config.toml
hop_length = 320
spec_augment = false
head_dim = 32
qk_norm = false
parallel_block = false
shared_expert = false
patch_size = [16, 8]
pooling = "class_token"
lr = 0.0016
beta1 = 0.95
Rows from block 7 of a small sound classifier, named by matrix and row number. Rows with one number within an expert belong to one neuron, the router's apart. Each number is 500 + 40 x the weight over its row's rms, rounded and kept within 0 to 999. All counts start at 0. Numbers have three digits each. After the name is the row's rms in percent of the matrix's.
After each expert's rows are labels from the 100 clips, of 14976, where the router gives the expert most weight on average: "strongest on" is what is common among them; "peak on" is the class under the peak. Only what is clearly more common there than usual is listed. The data: tunes sung on syllables by a formant synthesiser.
# router: router (model.blocks.7.mlp.router.weight, 16x192), inputs 96-191
# gate: expert gate (model.blocks.7.mlp.gate, 16x96x192), inputs 96-191
# up: expert up (model.blocks.7.mlp.up, 16x96x192), inputs 96-191
# down: expert down (model.blocks.7.mlp.down, 16x192x96, transposed), outputs 96-191

# expert 5
router.5 097:483497563461513534482556563518544557483484529471465484518482484546531501510511451497514474499460542528521490542512462527564447472489568501484497447503453516509496427486491549549483506482527464534484510539523506470518435553449484550536510514518429545441530552547522450467468460520521528452
gate.0 099:480479455515571523483416466489514452522568426501539496533508481431422471485481546415479561446449489408461469559534511540505529466487496577491455398462584557492537477505458379528538517462469504538514497504485589517484552490490468467493440540567474479550462477502511496510520565441457508445
up.0 102:474529587491547582432474478526533520538542472467532416562473511437488458486495493455537484474486522458519440545553489533485538449506546465511454428518572556467456442538461430546520514482484483582530548543483556499461546534449498430430407561548485434529452514509499585489548529462425460481
down.0 094:523510514502473578444490446419488476545549479514535505481456518429506497467479444531514491513513540480508462507469548525484515394477496412495499486525563553519475563505460476501466472497479462543578490474579474472496460559516443510487530449479444533483520517459526443560524515384455467542
gate.1 088:530474457492523481532532474549552513489466509486463611508477485493444545526482537581486513550466446574443516551579511495539432461459475493487580494505487448527447482455541426513563503450574450453520432465525542476470484467501527443497528549494519519521477484449505474544561447518544569490
up.1 087:460490518536525524506478448474502480563480476536516472458525463465484500489445526469583449521572466529489510536487468446510529497520484502543490434499563530459539532517426490491487510466487532493533469516478453507446504502574553489483449461479497429470523497490515540478463529486455500539
down.1 086:449545460488535490489504394451447509490513492482518481522473446532510533492582549457557491544472570523456495489562478521568461553445464587516532547521548474422506415588492495477542516491495520520429410573519566519489524461465475474479452582560487490489499518536522550514455490539483541511
gate.2 090:557411528452551503457508536520537532492575488582524558468522498479493494520488548543510529546508528479543551510496491451476457497546391480508472537514492563508525498459436404541472577411533442456509517520527492468499567485488513480532515471586508535509487447604500517474427497540540475495
up.2 089:421550480604545504490438492469465496528420524493473421509549501516455502446532474478474488488466466480458477590501452590523528484413555514539492452508494455512467471549480487477604561521402490523493481474478546450435411456542474526489528526462491501479571457483557553530499467467456516506
down.2 096:511470504525556535485501446490509495468506489512503427510531504565455551555518495555514510475423500500467495451532514557570463554519478551534565562491468502434529439508538555507510538452464553472473487453484533512507514508471526444516532514563364537514536487534460494475445511496438481478
gate.3 101:528580476479511443491421458488525506501535484553549532499524388508477459511504535497475444468479522527447465499499504465529522439496492555496540458571485507432491469489492410518528513496499469502534520532499585434500466554536481503461517481517447484522452467443514447589523528489592490512
up.3 105:503438492532513536530558530507434474531546475506447507464509510463473520484453481499524513511504491472499472485469506493500485555570451470451438468509531476521565574527480531543490487465516524525469449501548463580482540384393510469450478418516511527482554543541531575457486520506494500526
down.3 107:476585453469482424521531490498453474526516542560467494468553490499488444418568499460454548534464531572455524412571470469488435497538485523485489523538575407536518471538468499511445422475507483427434541477513535527483528488498488475528496524524493539489508520495466515412475427516505505491
gate.4 097:455495490527521480505482484529524524476488500511484485543483457498403537506526516415510482459487485549502470550552471602534521489450529547500467471533506458424464441588508460468545566495500478542481484512469534488489548508511472479475537537526547488523522534370581470443454476396493514540
up.4 092:509542532564482534497494534478549525497493543469531472472476438499524496492496433552514512468492473473560525511475537587520500520456542467501470553423457493472514540515526513507500565497449462562553449468433528432510456526475464531504524434486556511524511484489464517508537508508483538468
down.4 099:498555487526502491454547466512491450517555482547535494492557482481593536434458497507520485505441543538492446399521521545502560492476481444495470444562484454433493535563468511473470488502448496509529498474543460447535441445475470525455478482573423496472492508571536468493529520435453444594
strongest on: vowel: /o/; white noise; first note: F#
peak on: /o/

# expert 8
router.8 077:435463513533516511470588539429454472536509519482479531482541419510527500490504456531504509524494537522532502534503451507522454448508541447466486434531515510501531443483524561593517485414527448517450493534488509503527492506517522548523560518576509529422540481560537507466450472547427518469
gate.0 079:523430536469502517448509491479470563495484550497568455445518563472543432500517517549439449469461486491503499480531484402457484515491539467496471461524552601479497462486446506496486480535459435473544448502438543503503470511567398495535533507511392508502488462499489517574495526485509463465
up.0 083:465452545446486490424526474485428524467525531498576476496552563513544432479518525473477479497487549493515527488527462396446488522493524469514496445552541587467471479499476520464485444555524394449520489501469531501494454470539419484535490525510376565504480465495489539575535521496500485493
down.0 087:459490418440516558502485477483462531471487528498542447487484541538567512512504485484531456532429453480482505444385524591451458489462552513535553440469455490500484568583470558451455508538432498484494461502495474484495456566444560597420469509455494521503528430400425500546495534477503583436
gate.1 117:424583476533440475495477460514495517550488539532539491526540477473531527492552495461457463465508468414538453513512479501474557488506567512507455498497531508487535461457505443427515518491447536563491480550440613444499511459500419457495440542515585466526550515469579481492492506466451462497
up.1 115:538433536467549540482513502469489484462497483419460480458460522559483522526477500545525523509503518596447533523510532518510443500447446468482534456525440495554412603522519535567463483534506498437538521445509426539470538522461563535487537492487378530482460467529435492530517544518529504525
down.1 117:480511523525501509477601467426474498504471494509524552536508513502511493440543543462535466535467478431483475523487473542539586544505480461504467546558462474506502478480456523449577533540497453524470555554484582449470485459534481471506524498570467529542558487541574446425414461600464466559
gate.2 094:487469518506456522449469524490553457532537465458493490443543528438475491496546514525484546478500539483426480527564524452530543467506441550456503425518473532470496470412580440443487503533479500506459571494503479510460523480480487525498405522518454538534486462524488414484521477455517477513
up.2 103:468462474486494429475541474518451522454462529492565524502508429544534500485504545507465464530524519503573472468514511534471511527519536492534480488510472575486484524524485527493520495476603521404544493555482453455528478554443449544558535499474532449462519432454449538513529552510510573454
down.2 103:460530499444511479512543551462590447484579461528525492500496585486478530453433560503527533512534462546455608507561492492483447439472514492445494487478490489478492466534491479538519433470512529450477498476513507516508502515481531453468458515595546547482461541471446441443472414508446493524
gate.3 094:422527472509500518546534482554492500462434508526440500464528465473509511481561453454498563479500525522487459517573429499462504551449468482577530473427558473477530509467486486385477494487459578555486481449509471512497521498536521442497530567476537468532558508492526517564461477470458576499
up.3 093:534505484517494592504421512465504440544611447523576528465534507486438484500481422478467458469521502445553457490473582446511495488512407533444491417474516494583497475448509481479485484546448467557497444534476550532491482549476491511461510472461495467579504464454587520559484508461527419528
down.3 095:544502513476504494512470490482497481550511460539501580496515504439460420411578477483432463526555497448502482464509533523489539474474492430477355450507506425469529450486458439509509441539476452518506570498496499476554513496528478542532452460507557529599580552447469480508494481451483474499
gate.4 094:505471550528455471492482447510493463447543541488534460478522459509402467512557517507527477462499432494550502509601492448554488552509506561501386507550540498441502477512451413527479539496444490522546475519498537521423482496517475436465470556541527565516501489541514449482544476467442445497
up.4 087:551494483528490529531484494502496491526420437519463537473492548501482496455496529516455585498512461495459552591413511536447531530547530482503602487481547454606448528540527533428527493480514493465508511457489427465531526530521521568507520478416484480463494503513542493499505562503585581474
down.4 089:539551500529508496536587481454495458496510488535543586509559438464491482532490546513507470562469553564577504497508423471525431499440513547447451432516483578465494540533481532506562501458564503457515443549460520451477461408526443465546498526514511502485540552477570506504481507539476539491
strongest on: high voice; vowel: /ɑ/; first note: B
peak on: /ɑ/

# expert 0
router.0 077:450460517517525547464587543453450497568481512495454534456552406462491488506518475513512488515489532527572523528508437513536466450490549450466484426502517503505533445480521512583491493434538460493455504530479487500502477535516504557518559513578488505394526471558489521462447476530444523489
gate.0 100:530528539526533507527498537540497488576466519502550600504513486519506483524601423508424592492526508466468480503481451491537543521437500549466548446446462510494526437433489492423466434521442507503514417507560550469514466474504467588491487516488550525473501539492605494570463558518424524490
up.0 100:514544547520519498518491531492474457597441530470520598523543511521498501513564444471461596525528520462478487504486435498546520462457496576514566492429485511474542452460491516402460435525430497518490442549522547463508479502503458596475507516484565523475505519467573520577474527525443538525
down.0 104:510463447528553464547507482600480533486457547454487513536453466522455457545565468462506488483498555486507458469539546531535396490509481579520537531536587476524497453530466475524482506509519488530579451570545513508439537512489473478493487628483524481448511501493473531511509570434502516493
gate.1 114:432508497498502502566512462492446498513512478495489522542509474533466519474449478496498506510473411503493444483504525457500524555507507490577454553520464448442505590474542477473456457487551506532511542500564507499466524559493555450416462538490572521489547494478520471489533496495490527502
up.1 113:485447538515439496512547492498486542483551488460494535495530529498524547574559480539536463531499513491498526476532490574483520508463504487545459496587395424460505515512465489468453496590423580491473556514482468505565521505464498505476424554525463487534490453440406496473513476523466457657
down.1 111:485449547394419556516525470508521592435465567475545451521511480598549495535465505445556485533463524530516462572494468446478480511512511519492482474547471525472526532460493512511532481551542474485513509581461511489498472463453471519509468461475505502522491522516434397572485465563542580494
gate.2 093:488476490520512413552465458541495514451504516536560567497475461537477528418496486505407415519532486515438487498487472530494473514495462556425483494539477500493616524529542444488551490466446510479573523525572478501530439474513467544436570473486561573520525528533506492460502508523555497523
up.2 095:480484521508548478441513487553455515415564523515455606544476514530502589464474485531444477555517490514465491450515494450529486554526460500478505534576469556506542521521499514468498430480516589441517524524573507541570529492470526508490509518535498548515552564513504493470467473521538447520
down.2 091:481542530491544506501465483507403446537454532533486395509472564580499454423554451527462504414518461483476482546457500542491481556537526491519588546480531510549525504487469573548585424512525489462514534498484440536416526550559533443521499536481506457506547517430564575503473531487506531495
gate.3 117:501476552440493499447475499526500540556479480552525511414527498464468482518594484604493569554545479482506534534471455506497444453456527486491511502478529465545528477487467411479480512466460432468523491442525568485477514548511542529469544542502572522552518554562481492489453448490507524509
up.3 122:477535434584496500568571494477552500432532551434493483579469506531543535484409533421533459440431543534509460492544562496511523525532451553495489494558471511471464553486491536498564475500534559511504481577474461473505444445495463477519461443475449511458485460441526503523578549533469499494
down.3 119:472547524500516535526507453457517444592525472527542414479516384477507559479467518478435489523507535485556422572490516439509480510467481506518491454507549458480503507533550471461525537423436530512496530459490551441485485465536495499379513469512552510510538472507530558516553559467506497470
gate.4 113:424463434502532537588541457467537512448474523540459437511447480493422435448505466432544483518490442553484518495552503443506497521454463582522472481497511525542465486532507492504509481449493533524447499510492506587484510508433472506439522446512493511533473502496474514497474529508473591450
up.4 116:460458448484533538589541437535522574524429527534456487502428440490476515442465532492538447598479481541500577507503455496475530511513498581473493497498507490488477513555534545552513472462543540527442510484445489511507496443460550483449503426481508543490503533469521514471459450560486552499
down.4 112:426529462496591475508535526476507511467515474521508504574457476512535528480460527474531506509497523456447494502494476530506515496447494532587537566471503420443524459493456494453507509488496521456449495414508555473515472431493572449471503479616542524507531459577486492504484465536412520459
strongest on: vowel: /i/; vowel: /ɑ/
peak on: /i/; /ɑ/

# expert 9
router.9 103:467445564430503504493534550470544517487520461444494450560461433458527525493464510548488471555476564532588502457505522480537422451484528457494458469489496498553555489508545518475576524428522537528530459456437442473524457481556496551495475478512579566451462482524513501508477515478447557467
gate.0 083:499475549532523542525526500479468503496470487485467552434459473496530517537517477509492491493450525519517496565544514421474485565495487498574449489486514465448485501441483479521510498582494571479483548512526472478468471558496465487512492527533494519480531479512522472509396452474503427501
up.0 080:532444546419491501503544520522452516447483537486486479495483474546537518550518514456476495494453525496542486506553533440498460561511507484615441499490485480491496509419515471476502482568539588435459533495498444493498457566503440479531461482489529523511532397462461437544454463533528487474
down.0 087:420605495556531510495463562470500493501519513472529575464466511460445482465455480465510532528529364560447549505447504564512517531479507485507493511460501476575528519482440478557523472496424465471568492515497459475499520538457492525446522435513503496504453500503481500493555442486530507467
gate.1 099:554515499518502522542556504523466507516398526534419512465492391556554444466533425499567481561477480570489536525548489535398537574507481431526487502492499476504489514561481542442539490481466527517484516528484484476479460508546496523494549477470545441474463504560564528415457478496509463568
up.1 100:531469474494579444514489516530520399495569479523529492455513463442443501522439453414438574441481514472532475459509515510525471531520483515543462510477553499534521507465511520560457454457546561461529441510534494576526544458520518522515511496522442533467545497530476508497450547427477479440
down.1 107:497431466455540557565482431565562549500439485446498494506432469474523478467425498534484411549584451508577474541462532537490472525479528469489494490470483464539533522498507462506514521520463476541525477487514469496524562500517517503452515470439576489416565570458513494487501577507515559448
gate.2 092:510503520508566521496469570528448485513477498581445519555569475565514483533522421492554588541510501478446493485472475475521498469500564438579519618413552503501470526514466520531454491429536534544479512477501513448491489557501575432547480576481480526531510560523513507455427489440530467436
up.2 089:431519519521423496562560481501523545468478526454508494464470512475558558516481518479532456463516456505561496458550480484469519560484457515454489460557446514538495539446517481522507411548478537501518528569424516538528524397563450536477505475511515411481529483538524484530492485615516486549
down.2 095:501467507482472554549518551537507498487498490458473517470463470536532485425428405423533528449473455519520551510567478479599406480511503546483555435459413503511516497526533522528481464556446539540486471557487488548552504484490539560453548482456530445464468438510413496566526514513526501504
gate.3 104:530523495498562495471408485552523534542522428504542474436572512419485486540487531522513462479472546472507497498468465527612446477501478523541587422457527497539552486494549463483550521477464508503533426452498586507564503479557526485503499492480554515509501466513502487542426530465450528432
up.3 095:449443486481385487522523538503484469498484539479460517512446548554492517480480444457483563491478443481484535522459510432403514486561526483470505531524482486570505493472493598466489472511467457466506553523490427460430524551480463546504556479498458542489498514508519515495588435516561506523
down.3 095:486452491440449496489535453471471514495514521455487500496488435509547536505560470503518527515536559457443530460534526467512500512487457487487492531490482399487457555478477467511442448507476552502521526571440582569481482487467518529437513525573505561557544555602461422493506505456499452543
gate.4 101:479472499501494500502467417482519547525453513476529460470467514490446524469517519476498486476526523549548535553540522454492519527481521544556492517464489499524404478523536407526524563538503479526496510503422473520395513562550423501560573484563445432513517467477521475565520529460510524488
up.4 096:489548484478455484479502558549472485515506456564451502485496526506551437520504513511554507543472494513447507479500480578449541506550491501477512451500522498437580531456460589439468481525474537514452545527518543520584483482472515517440481512390515524495515535533544522440468448553469457557
down.4 097:572483491584516510480501501478471453497524502576458531476545551517514452471536483455474524399376471466479492558467509514566510529508479458578516495534529436500449546522500491498538485551527484435489572432499543525450471522545512491528521558527417470583495519460524537458513541474560461527
strongest on: vowel: /ɑ/
peak on: /ɑ/

# expert 13
router.13 083:474468520516532513497572538467474504589480565468503511473528458491544496495501453504482466521499541501551504507508471526504470425532538534454488471492507490506548464498521452562512449412525450552440525516502437525530464484482525583528549469550527507459497426586548522463449466541454544485
gate.0 082:429502477453572603408526539489543568497483558492529450490482450464523515488531467541592432509449554519517497487458504479473478514487485517539510485519464467466524506490503439533527537508480529536513455504465541557477489508455467526420521440553548456410487566565445508511484521520538543449
up.0 081:465471460526468560548537518535489426487556406517463566518462494511525565464456544515461555513474454470483458495534508496546465455519487474485515494508519496550466534504558515507488437475507535503552485525601511486491464479538552497503520489464458506479557547476528415515543525469492481547
down.0 085:467490514496497537468504535398506439510553499514531466516542439477480549536424377531414470519446583471547526494529494472496491542465497543418464464505511542420459449519559515558521549526494444470520502459510458524464481494472411475531479428519525608499485420438500474534529445497461496471
gate.1 120:499496517451497495537492508567482494513469534521424576538496488527518499535503418470479570508492568543441558429478490530517502504508542533501484499512529495473482504522501597537450428517476565524491484541418481568536507500414548505463467531497487467488511503521544500466538575388548464446
up.1 118:555486489487504457414489503462488475452555516464421514510451500518453501494486525507470496501548498472584426538472518414485547457470471533488465553536496495528494519563467467429526500462547489522466568508442560499494529570461518459493525527548482465565521516477488556469535461581560499532
down.1 119:476440459474560449572471588584528525482503494513461482484454482531509516483409482480508493568497457461532527494428404515567472510472517498509473472539434498572533484533449527535481575516484521468542484607512450548504526490443530553434497469518480457462505486500523523469479554544438513470
gate.2 094:492535593495531558481521470500487478481468503537507522493537535490489509517505465457424521484500498501520486557447477459482522564513526487528541443530505589540508490541521485431480533474457450480493580517544470529436487529471482458509475500545550490480489589536472550501495472523516497516
up.2 085:574500538500438529481535539412562533511467541487466501521545469526555503599555553546493475551509503529545571509465512474482498437459474521476557519522465566461442497509587493476550525507550469483463493565447504502500477500429478534521470424483557497446478535480476506494484476615556574541
down.2 081:528465550476471540566540423492523569489514566480478466471464540511522530509462468529532545473459460485543486519476530503515524459499478551530507458452453498514482514498483472465485543477436468538551511467451526582498457510472454497469549527495525409475508549559513485522458495494486545435
gate.3 098:439531486486495474534499489517472516469517511492519506492419457526448509488475450560526482519510543527470527464508494441536485527481430528451444560534439421483553595557442410503516418470494462539605447569502505468465511532462491512453499466480525568567542505514506463495454446540555467462
up.3 096:540413509467488475507466428474555487515455530554505451443508434468496432483526429479484477491483525557455501530516470467592518493500482516457473438521529511573505515511471537529584475462490554511489492516443513446520486478526540511492492507493443441559415476504538519522507641538500445490
down.3 098:528462472496413506542534439502498529467514521480557513550462411484555481470539603517604495517451553507510497481558483547525514452475476474474479504524539459497488514507402438422470524467463511536441499498458506453559440421456480559498456556537437517503483455606507499494507499513495538548
gate.4 097:577465544505515537530506573488433486526508491447479494457405548437429567533493549492502579503522499488484529529505522512499472459525484517522478527450508439516453496490530445575450558463431497546487533455457504499397472493482530573499545452511548535475505496617485551487522447530521505523
up.4 097:446516467485541451453512372495516543467517522577502527511614462548541459506537509451537418479448526501544456506534477500515525489456540498471512469591454538522548466508436522461552444533539506435510507543499499474561542540525450459495478524561471484534526491393485500526472550481465478500
down.4 099:559459468534505522421552439470476465547506538447442498529609466408484466557568528454522482433389537480562543539533491500482499472501462493472473505431469487517470439542467486554460521501482538512420517463502552473453480540517530506561503527573501465616431536472518478453511481496469512554
strongest on: first note: B
peak on: /ɑ/

# expert 6
router.6 078:496471521515535516472570525454486501536486477486499526526545425511514497471519476499487502525485547510543499503522462515533400439468578464435480455551522474488547458483488530586532529404523483446447535539496483481528444529523545535539550471571506547407509515558541454448427454537451515507
gate.0 102:559493501510486473493543434507461497536445546462500454536497566504492528550476511402466497480508523471532469469481512436506497558444533502492485488526528492445457472562504453514487451525566530537526489508481508577405481420505475489469464571502447477432576502474494569484497488443507478478
up.0 095:436555545544470503533503582466567477498522496486475512510451451535472472481412534512554492484426574489516476543524494431484509527509487502524494490499498516505559542509514512489557446489529464477560506527526511423480467532528474501534495412513547512519487488509511441554549499534493480413
down.0 100:513500509444426426528540476454462498548474548484491436508538456482531503490619408474492545455585496484462489460530471447487540531487450509433544509478497567458457457471467496471497571498458446512477563475479573567433521527550486531475514582503471511540419423582466484453528488490498557517
gate.1 096:467543439458569496556434458483509450469523427536629516474502442520431519509510448554455502540596471541484456497607495446533496543450547506506417474547529466448540496543495460501501520465489532550546532493502564490505541499560530431504452552479542511517559523454459424549482524482497470462
up.1 100:511564437491480481512432529434532470524517445554540507484556438610454485513540497539520497473525505528472472522610580500506497443442485508529434491471465543512514512504531462473567481486472540582494529499419587536467524560571492511519493558441500497533508423434527553503457510484470490451
down.1 094:474445522451483578518483515500474462567452448535489439505482472483425477495447514562495490538516528517557490496527587505517465547524489507524493496434489429545521561540486474444515494465475543528539436467483418504454511465510481473456484448485466518476508417546597464523511540442427431501
gate.2 092:433530535546522541460561544501525542410472532510485550558449454516521606466468499535541502542479598481466481462524452469498496394474547513502476516592479566426491542481502470470489485431507537527477492490475475439562443403525469483538457496510536535526536553529475462501512482498491499482
up.2 091:470495488536565479442523524512537504421510511541536597601531444558498593487420456500539535600472531542436493450454412423501472508452511498458523510533518512425486477544532542538480520390559500513502458498540431458569518406509468503588438468493508533512527563527494516519446521487464439556
down.2 087:520509574525459516597577401480379510498441557459453461525475470506495427521539516525514508550573564499560464538536465569529520471535498497457470524477481515500483503472482483518489589504446525464513527471479467560477432496420561514513477529497442484485528445579483499453593477556529507498
gate.3 103:486571470601482495513554486510499502448492464527520549511499485507552519461484506489562470452529464465484404513461482497457505499486558487491517534568541525406542520451382496488526486463451505526545495515498515536496476367534526502460492463495511549510577549503574548497522460457498501620
up.3 101:474463554497517477463523490504496454481483574477471544542532511507562554477434489455442434525492555553523420486501496517515512498519576451520485489533571501423531446517526515477507557523511530494475557471503427509577409468461481484545442530486465521491534568474474479497562501448559484530
down.3 105:512500514511428481523610527504447455546456479429445488524452489424572448490509572542556559557476561550467531450522471470561532508544436496503530525433527501536456538465488460471465504521451500511447517513472507461471466511520494555535480437521482479424476539589450491438580463545399501527
gate.4 093:467471494506445482526506460412465499538517534522514436464499528518434482506559554490485532497501498476483537571540504553517446455468453589426530482453422514478449525543437509512507483511444469507414501517456490492472501537471404479487533509496524451514529445490530462507548494547514483558
up.4 091:476534472527455454536517488436496531553469563587477423419526544522478488512543527523489521506522451522507466545572531558484450447416472553467519470497452490491473520532446519467560483514488494538444494485478488483483456496529446439487556558478565413497520442511514498462536482528495497533
down.4 093:575468493467474432502452498487486490479530489539544433538526463573452554553456469505488491475486520497473402457482547515469479448537519568538522517584498555491527520472533573480556501478532445456509483550491501577507519458458504445466474535486459529556550458455516506536544532442580557437
strongest on: vowel: /ɑ/; first note: D#
peak on: /ɑ/

# expert 15
router.15 102:529537506432526472468506499542440543492528494474399524543445472474510532556489472483477405539498570595490514483473550465552543455527486513476469494467504422433496507492537527549479483515562490537503508455444417455552398535504518515512444488511502554546474475474484503453466446504557467521
gate.0 104:513504496477495466476553454483473485497515481448484581552470447500495573545499529480540514542468486494481519517503504493536471453511391537522519526447534477519568477509489461435480527414471505473512481527467477555527475509441510523495541505471486503513514548519540482433523486494538493522
up.0 108:490501506506486520525432473491523512462528479555587487453496546495500396459539516529489512444492522476448467507508453581442516550498588497466497487548447493506474544504446450531536512525501436501475551499522538445486536441481453499502451479513437517503519456546487523550479502579445495494
down.0 104:502504517431442475529511521519500506532489450548547567432568506477476470477481497458503545470525487511422525413554468472464460485507513491499478407435503410479529521494448499487411470481563568470449498489528482491536523494489487584557478516497533493541521502502467437479470441539556560550
gate.1 087:534525476502547439476455511458462406551541460539515468490553553478495456572515573507448514468505508501550492493554473525510503547512564493498476549516536478467449470504533468475518479534510473429441541546491522503473536465526468525506442469510466623447512482436451541508511476476532447486
up.1 085:449539426507500478496522529497535535424529515507516538468448486517481495391466482439578523540507469545415546502491500528459480436457474545483470472532466499568501567553435513512482478448540519526537444448520522466543482528582522511511570504472525497530510489516538492528488531493458528508
down.1 089:480513603436428489506497525487525459488518526394479461562541632533533514538520508514493482510451495477475511501531449435565479404477482486473560505499482483468515527478525461489489479517565468505442522551465500474541539479499527473480403562527469525558473497504472434504561454497514526503
gate.2 106:569525505450498460548491416523405492558425525450414471498505504534457557552480440490542495481575564547480541532476501408484527530503457541523516531408517416419484518477589547523476487522484544502476495520502498494445501525487484489549532512502568483486499487470486489492509456441530534472
up.2 111:530531477446485444498499473543467529528430523474428530479486535465454520542486509512534518520554529546532565496445446388543522527540516550505560517406546439440569489465503537532448538499518583460449460507481523576460541503473474512504547489505589472477495516515502528497501459519536574482
down.2 100:550441602437503508473497575454529476487572512467461425571478558550510528571447454535490534510508541509475565510491500491544435442576519494462497450506483537494478541505534610560507459432550474500497470536479469476570542507485495514481478443484475569505469477481433514535555523479508508481
gate.3 110:535541526455445470496469500471432462544489495478500480542517481530505454502553415463499530405581493444557469490434465456448508521467526500518487535428463456521537557443458490473465423493480535538547525475490544532489593491539560529405534512545581543595507477546481505579461443468510477518
up.3 107:495540478439468472526500454520457493552478520520554455510537464580516484479507435493513513499586515494508418470457497452422477469464457431529437498451537438450489539486476433468494463463504448574563531454571505448493474446516526514441484459522616544531572503545480553545447470497509504513
down.3 105:456465556426445524491460538525521511535531458472540529494528487497504473519412474480477449457496486475527481492450507482465474480631489406500510394527486555493570541426549557471501483494435499450545450551474478472549498517479453537490457475446484489444471500479540489528508565533528475488
gate.4 110:526483510473447540478495492510484539461556482496446458474451436565510499539470500582551533470434481529546496496495480538510432436478490509517448545542473390530471552516477440567559475497494471513560507537464540499509490502524525520441492502485492536540567502490452610485446458568554463512
up.4 112:497484454464526452535503494527566525455475447554579507463522431453534489447453442451496470535511548504551452484489479496549515527523452468530498413546523535508585477536456496430500573431467594486507439481524463539529480450504470483481552485511440444500468504572533399501456572504431492498
down.4 114:492482568428520560532445522538524557528471486470512452471452503515502558522511434555523553595506482496609506512506513527577499491446547478490472537463490467552509478508511489555440542453456489564547415510432490556523479491487503517496510519514483545447516484561559493486434474509464509456
strongest on: vowel: /u/; first note: G#; first note: D
peak on: /u/